{
  "spec_augment": false,
  "win_length": 400,
  "num_classes": 38,
  "fused_qkv": false,
  "parallel_block": false,
  "layers": 8,
  "width": 256,
  "positions": "sincos",
  "eps": 1e-08,
  "ema_decay": 0.99
}
Rows from block 5 of a small sound classifier, named by matrix and row number. Rows with one number belong to one neuron. Each number is 128 + 24 x the weight over its row's rms, rounded and kept within 0 to 255. All counts start at 0. Numbers have three digits each. After the name is the row's rms in percent of the matrix's.
After each neuron's rows are labels from the 100 clips, of 14848, where the neuron reaches its highest value: "top examples" is what is common among them. Only what is clearly more common there than usual is listed. The data: synthesised sound scenes: up to three everyday sounds over a background. In brackets: how many of the 100, against the usual share in percent.
# fc1: MLP up (model.blocks.5.mlp.fc1.weight, 1024x256), inputs 0-51
# fc2: MLP down (model.blocks.5.mlp.fc2.weight, 256x1024, transposed), outputs 0-51

fc1.259 113:099144133145130106115072065120120134168100116106138153129089130132133160110124169111097134115141154119123156119125146168098157103115094155126136052127122102
fc2.259 110:130116123106158107154138117141100158160156128094152084115139071124124116145143115128126159143158100164140109166121109142087115121123108104093116134111127141
top examples: drum roll (97 vs 5.1); first sound: drum roll (97 vs 2.6); reverberation (60 vs 34.6); text has "reverberant" (60 vs 34.6)

fc1.330 097:105121135149143143115110110100128172148113160145137158146139164130110153104142175111114190126134148134143085116079168174102162090130076134135105107108133095
fc2.330 105:136168079140112150088122144133131165136104131175113134112091119137123127147142133084149129115068168106157147153117106142143130098137090134156168160149179191
top examples: frog croaking (100 vs 5.6); first sound: frog croaking (100 vs 2.8)

fc1.383 095:130152129131111122099158090144070132146097126139061133115145166105152153113138129084165141111112130148141163152141161133108156166145119132120189177121155123
fc2.383 132:126136181098132099102147097162108100137103128158122129186169123124115123141127129103121149079151100138104128147182118120130132142110131132068124140157139181
top examples: siren (100 vs 5.5); first sound: siren (100 vs 2.7)

fc1.292 100:100109139142124121117116109090149153169085146132147131136123150138120146117150172104115151126134135130138086115093148154090141081147101138101099131115095082
fc2.292 107:130119085152127139114112171135124156157104147121125110137113087151106108138163126096109135118064178103193156156087090129097111130143112125133154169126163155
top examples: frog croaking (100 vs 5.6); first sound: frog croaking (100 vs 2.8)

fc1.632 112:143116152123157151159103141122168157149134139193142139127119113155134162134148112101140126121138152110145090104113117159104154160141121172131124075107146135
fc2.632 127:149131128093156166139073151117110154176124156143073156145112152185130142158152128097121120108077168128123148101158118117136107126148140149131129119102155090
top examples: coin spinning (100 vs 5.4); first sound: coin spinning (100 vs 2.6)

fc1.557 103:101136136154122115135107108123132170157132129154094185155123134189130164100143171082144145111126139123131079107104128183074139154112068152145104110079134118
fc2.557 114:132124121170120112109141181134142128130101111119085128076122161110115140150137110121104147109071167152136114100111143105158150134135123105174162134087152165
top examples: crying baby (100 vs 5); first sound: crying baby (100 vs 2.4)

fc1.752 093:141111118149111141134137134131118134139144116151088141127101175131148165117125165114162114133126089142111110130112139153131149155149107141134093173164095093
fc2.752 124:102130147150135144117126106113120106142134119128123133114100123146099128133113136168120086141155086114142090149135133119154101131127113165115140157138069171
top examples: snoring (57 vs 5.1); first sound: snoring (55 vs 2.6); car passing (26 vs 5)

fc1.22 097:120113125137148124126093124100143199158120159144093172165116145168120157105167169093158143107128145118129063116093110197062136150154084113142109102107125126
fc2.22 114:130160137163111129098153148124122095124102142111121107091129144123084112162125128153118146094112158177166144121136116158142140142123108112159156078092110159
top examples: crying baby (100 vs 5); first sound: crying baby (99 vs 2.4)

fc1.358 093:100113156167138065115132075119115150146078156089170144124081103123112111140142129107094197138136142140133138110079141116116153147090134113137143132097113154
fc2.358 118:098115111174112099127117153147121103112159116110157098079096123115158181122099099140127136120130126103102101140141149127101122118087065116121163149136153132
top examples: beeping (86 vs 5.5); first sound: beeping (84 vs 2.7)

fc1.204 104:106165153123124081093118095107131133159113168136141139118124115158150150111149167139159192068093161160114093104105109132103169121142133110130147099146149128
fc2.204 129:160111155134117154112146123114084115100130155139106094063172140112160128115134114140126162150123126170153147120146121174143154143126145120158150158130124127
top examples: siren (100 vs 5.5); first sound: siren (100 vs 2.7)

fc1.167 103:124148128133128129128110129144133146123132147143110163124081165134131164140127175120144117116116118139131095140106142134141197162151117143127152132158116100
fc2.167 142:092147130127128156153169109152144145119126145136100130112113115127136118125169109143152109099139110108140094146137101111144131138143130159107130168136093189
top examples: snoring (100 vs 5.1); first sound: snoring (100 vs 2.6)

fc1.604 102:098127123153144139128140098092133165142089138135139145128129145112096151098161161101110180124124162164151087126104168143096141087130072148134117118082155131
fc2.604 112:146123122134068198070127127128121146094098104136088155127104116150132155137144136110148162097071154158126114111104125107133127137131121117188162100149163153
top examples: beeping (100 vs 5.5); first sound: beeping (100 vs 2.7)

fc1.85 100:102122120168113125100139086083126153165125153123137172151147158159112129101138149095125190126139156143174081147092149171108170125138113128122113102112140108
fc2.85 116:128177090140136150071154138127154161169106154113116126101082095134184136123102133125107161109093144139135138114105101133138110116149136153147130157123139162
top examples: frog croaking (100 vs 5.6); first sound: frog croaking (100 vs 2.8)

fc1.218 106:114138119152138124078106082130132112145083126129106135152133126135102159126140168107157153091135143161186120117110131147072149096123110131139166106088172136
fc2.218 132:148144121130129118117080157121157151132137096149138130094097140168157133113096138128100142126121165115120129093157156101158094091165149116128111107081103173
top examples: whoosh (100 vs 5.3); first sound: whoosh (100 vs 2.8)

fc1.428 107:114149144140123120106102095116145138136116107153114198139112130138073115135135141116089131118130145130146111118098152154116137138135094143172177103124127126
fc2.428 119:154120111079139100098094128152148138152143119114110100110096099160111103078124120139091112137125185078157153130151125105143115111140130116123129137124102111
top examples: snoring (100 vs 5.1); first sound: snoring (100 vs 2.6)

fc1.374 101:118133150134162147100084137127135100094123131115122178104102184125119135153140140112144116101105122107106136104131117135108104110178074131119093099147146141
fc2.374 123:099180089145186073107141170113150112158093186128089147124146129104134122132110124117128105098097152078148147099124111135143173126119141141153173132116130150
top examples: zipper (100 vs 5.2); first sound: zipper (100 vs 2.5)

fc1.70 111:116147147111160151106150145105150142121117162156131128130090099135105097127166148079117158096117168143141083100104101138107159141137084112137125100122093129
fc2.70 129:127113167082117149161163128147122162172132146087081119166100092150136117134108167126082156135125118133118113135100123143172147135078125105091122148139084092
top examples: phone ringing (100 vs 5.2); first sound: phone ringing (100 vs 2.5)

fc1.727 103:104117140176158125132102103080142154155082129140118130155127145138089152097145183109121162117134144150156115129088132159111157105139105115110095094088121081
fc2.727 112:125137092140120167102123169142108121131139099121120098116097124101186154124104106132143100149116103132156152144137101159088101081134085166172175146139157167
top examples: frog croaking (100 vs 5.6); first sound: frog croaking (100 vs 2.8)

fc1.420 098:094170095174138125087124083127118127127082143114113139148125110103107136170121134112144143114127135154151138131113135160121115149115112138164175097116163123
fc2.420 121:105141145129101133117139124141145147114104117113152161140158118144090114144141088111168168124113128127117183157111085044114094109152102115098092115109139136
top examples: zipper (37 vs 5.2); first sound: zipper (36 vs 2.5); barking (26 vs 5)

fc1.528 113:132165069128153118104106139124181152137107123075134147139077135178132141122098139130130127120135171109147122064110133136121130077166135138109147115107145115
fc2.528 106:125143115083124117095123147205148156152100106092097165115134151149117104141116100148119085088075139115102115118142094093112135100140156114114132118120122128
top examples: whoosh (100 vs 5.3); first sound: whoosh (99 vs 2.8)

fc1.501 097:117125150171118104125104094063139146171107150122123178148128151139092134104136187124119163113130127145138090109099129153111153105124115121140111106114115094
fc2.501 110:125152051154109169119136162119080116135118132116110085111124091091135131138144156095126124134109108085160164153138104131138124098147092140149192185151138151
top examples: frog croaking (100 vs 5.6); first sound: frog croaking (100 vs 2.8)

fc1.524 094:109095127126134141136138097151128160135113101161136136133142094171102115148189111112179131121154101177115109124147141105139112169140108115154107161156132155
fc2.524 127:085097144120162111143149150171134107123123113140153142132138149078111113088154125113167128155158106128107160150152130102117114087114109090131135154158167163
top examples: door slam (100 vs 5.3); first sound: door slam (100 vs 2.6)

fc1.714 103:137102133114157140134127058097140156156101113161135131158089117149131152119137170075122133118126139157147082099118159171088133141135109138157143122103136092
fc2.714 116:123119114128141117085134163176125110124108105085059126119138137119091106129164139168124139099134156149168141174128119119148124101123114133153176141104151127
top examples: crying baby (100 vs 5); first sound: crying baby (100 vs 2.4)

fc1.97 111:107156135144112116141122122132153120134131148149070158102115183126137171146125141085137123098083113111114141098116139130119159157155124135159156139128131136
fc2.97 119:132135126122126097098136098144082119153127116116098141179133091141084144108123173157101136138136130150128152160155162107114115103111122119101149057130160117
top examples: drum roll (92 vs 5.1); first sound: drum roll (91 vs 2.6)

fc1.458 105:111121151125079105104104130153123126164136101162093176154112151095103146072131133126161122113089123114129144153108128127127155124130138142123173126138142122
fc2.458 138:156113137118126135095113109153129129144119127101100142151150138163152153112100156121096113132100130129119152121187160138165095135133141142140160090131163117
top examples: drum roll (100 vs 5.1); first sound: drum roll (100 vs 2.6)

fc1.16 093:111139098132152119088102111110106124145026151117135137140132184114122155148152143104112149142116155124125127119083124164083147094135105141129172087107172116
fc2.16 115:141105154161115121178087135131119142104091111136193137149163128128118111097131104187122141149166082136127119176104129078110096097116117103153119136115125131
top examples: coin spinning (56 vs 5.4); first sound: coin spinning (49 vs 2.6); zipper (29 vs 5.2); first sound: zipper (27 vs 2.5)

fc1.667 101:132178116126159126124103102148152152125111117111150146101085108170156121140092125128132134133149167128107128051115130136109144130143121136169179085133126143
fc2.667 135:141134140117142160126125180133121101113146078139119103131154139146143118144126091116110075163150108132135159108168124126158089079166147117109111153169095136
top examples: whoosh (100 vs 5.3); first sound: whoosh (99 vs 2.8); background: none (45 vs 22)

fc1.234 102:105098137118109107128143088156146131179111142137119133144108101166115126148190134158140145128148135135119122151096115122122128093148115101114136161151123150
fc2.234 149:097137150077144143126161144126135117149150094215093139146154113161110121116097102063143117145145080144113134152170095096117103117161126150125086108141145104
top examples: door slam (97 vs 5.3); first sound: door slam (96 vs 2.6)

fc1.25 110:141129153097141157096148121139157150114132149126110124134078112118127098166148161110098174106117160127116105133098081141116218140131101165129161142137102134
fc2.25 161:098104157102117132150165115136157156157093127083089131160114128152094090119131164148089139106144150160101112116105132102120138149077110103132117100090111112
top examples: phone ringing (100 vs 5.2); first sound: phone ringing (100 vs 2.5)

fc1.704 105:119153153123165135110138131113139156128106166153103135136098131126119115162163157115103149073140141109129093129093117144144172153154092142122132123147115147
fc2.704 128:117103171094122138167168117177127122127146138103086127155121143132093092120109181155119092131133132153138114143115153102152150108068125134071126134109071113
top examples: phone ringing (100 vs 5.2); first sound: phone ringing (100 vs 2.5)

fc1.477 108:113121136128129132112118088158131098160114146150141137145108133144125135156198130114142127129124128174111139153104105110123128120163147130139156142164151129
fc2.477 123:099149141121133116104152120135129109154094097105113123166139121147096112098140141122162142137147089154104184141158132074127116103100130130125119109151112129
top examples: door slam (100 vs 5.3); first sound: door slam (100 vs 2.6)

fc1.726 111:080124139111144119139144126090164163145127180152121156136107128131115101120159128101095163106132145118136101085097130112137170152115106102158088133102082138
fc2.726 143:135126129066136116104159152201157149173130140093073110165111106132135118127089144142085135104122129136137133133151100143131173139118148176101178125147131115
top examples: phone ringing (100 vs 5.2); first sound: phone ringing (100 vs 2.5)

fc1.426 099:106180138128148109125121117121163129149134122165126176153080130139094138134147186093152132082098148119165093103114089139103169130149086135137131095122128113
fc2.426 096:125132095141148144164143138081118136152126121123152118132149131187135125141130157096116163125120150174096149158091174141165100088159119096112153107131155109
top examples: snoring (100 vs 5.1); first sound: snoring (100 vs 2.6)

fc1.533 098:112129153175139119127125073104123155163114149121134148154149144153102123104141153102113157102114158130130078123072126168101148105137120145111127119093124098
fc2.533 110:112171047134124140099138137136127115116140146119124141136106083095122143146116132122117146120095128103157145135127088134161133098110119120166166188146136164
top examples: frog croaking (100 vs 5.6); first sound: frog croaking (100 vs 2.8)

fc1.262 095:107152116195152125081121135121126114122095132130072140163111133125114131109126175121121146111102145127137144114133134161144135153110142182143149104125116097
fc2.262 102:121136157113113155146152136143141167120129116096099150106126130206118126124112110118187151118141110137137135136143091106152095131155119152113081097090129160
top examples: zipper (98 vs 5.2); first sound: zipper (98 vs 2.5)

fc1.452 091:157125159149137133111065123096179130122120154137120151112130122129099110151160132088159113115138112114129107126131108106138147164143162127127119109133150150
fc2.452 103:115122105094128133096111123115122191176111114134143113147104103160151140141099119149115142134158109121080098149140123121113127133165125123127114103086167114
top examples: coin spinning (88 vs 5.4); first sound: coin spinning (88 vs 2.6)

fc1.43 092:138122157113137149134138116150119155172108130121090133117126129152086119151198134107142134135124145163116136140133156105092126103115150138126174167127182131
fc2.43 109:109101109124106135123186152139188140145109133128154122130139119167159097084141075121130107145151094146119149146144115067116088094135104070148092157096143175
top examples: door slam (100 vs 5.3); first sound: door slam (100 vs 2.6)

fc1.38 104:111163114157162118113098107082151143152113183139111144138120125172123136129154151078138149098113167127123100073115128128087155139156108140158123096091138117
fc2.38 083:175115128159106119103159114157115138108112089110154105122107127097145125122115145122108119148139107209136119109140136151143110129113136079157139141140141147
top examples: coin spinning (100 vs 5.4); first sound: coin spinning (100 vs 2.6)

fc1.746 094:105146076185149103106074127096154134135100137151125157135115136108117167146117177117112104055103150102143130105123147144104142133139125136171154071121133129
fc2.746 107:162097150101142095151142139152127103142158148133148072100121142087137126142114140099092128167128124107139152121114114095144154141136155145096151161205125130
top examples: zipper (79 vs 5.2); first sound: zipper (77 vs 2.5)

fc1.576 105:151109124133150166134110135104155179114102122150104184119129156168136147093130118123106151141135184132154092112086156162120127137120090086193125135067133128
fc2.576 135:149150128142118097141165113162133107174129108105136090154168130094145120111131102152099137156128161160150167176137135117139098133133112143118121113091093120
top examples: whoosh (57 vs 5.3); first sound: whoosh (56 vs 2.8); whistle (45 vs 5); first sound: whistle (44 vs 2.6)

fc1.647 098:122157132123144114100091088131136156147136138153124174158085140108098136129174180104162140100119143118143091118103118160091197128151103139118134124110112111
fc2.647 115:143124107134119138114134145070112159126121146119156071142123107136147160168134119124117183155117178166137147095106161135161099123100127109145125116097175092
top examples: snoring (100 vs 5.1); first sound: snoring (100 vs 2.6)

fc1.82 100:111101136167139097135117116104152182160112165140126143156118146159101152112136167145098163131142166137136100126088160160109154092142097129100122120114127086
fc2.82 104:119151081181110129103112157134091166115101149137121147102115081115134109142136093119139148136090151106167143138095106158152156074125120146148174162156190157
top examples: frog croaking (100 vs 5.6); first sound: frog croaking (100 vs 2.8)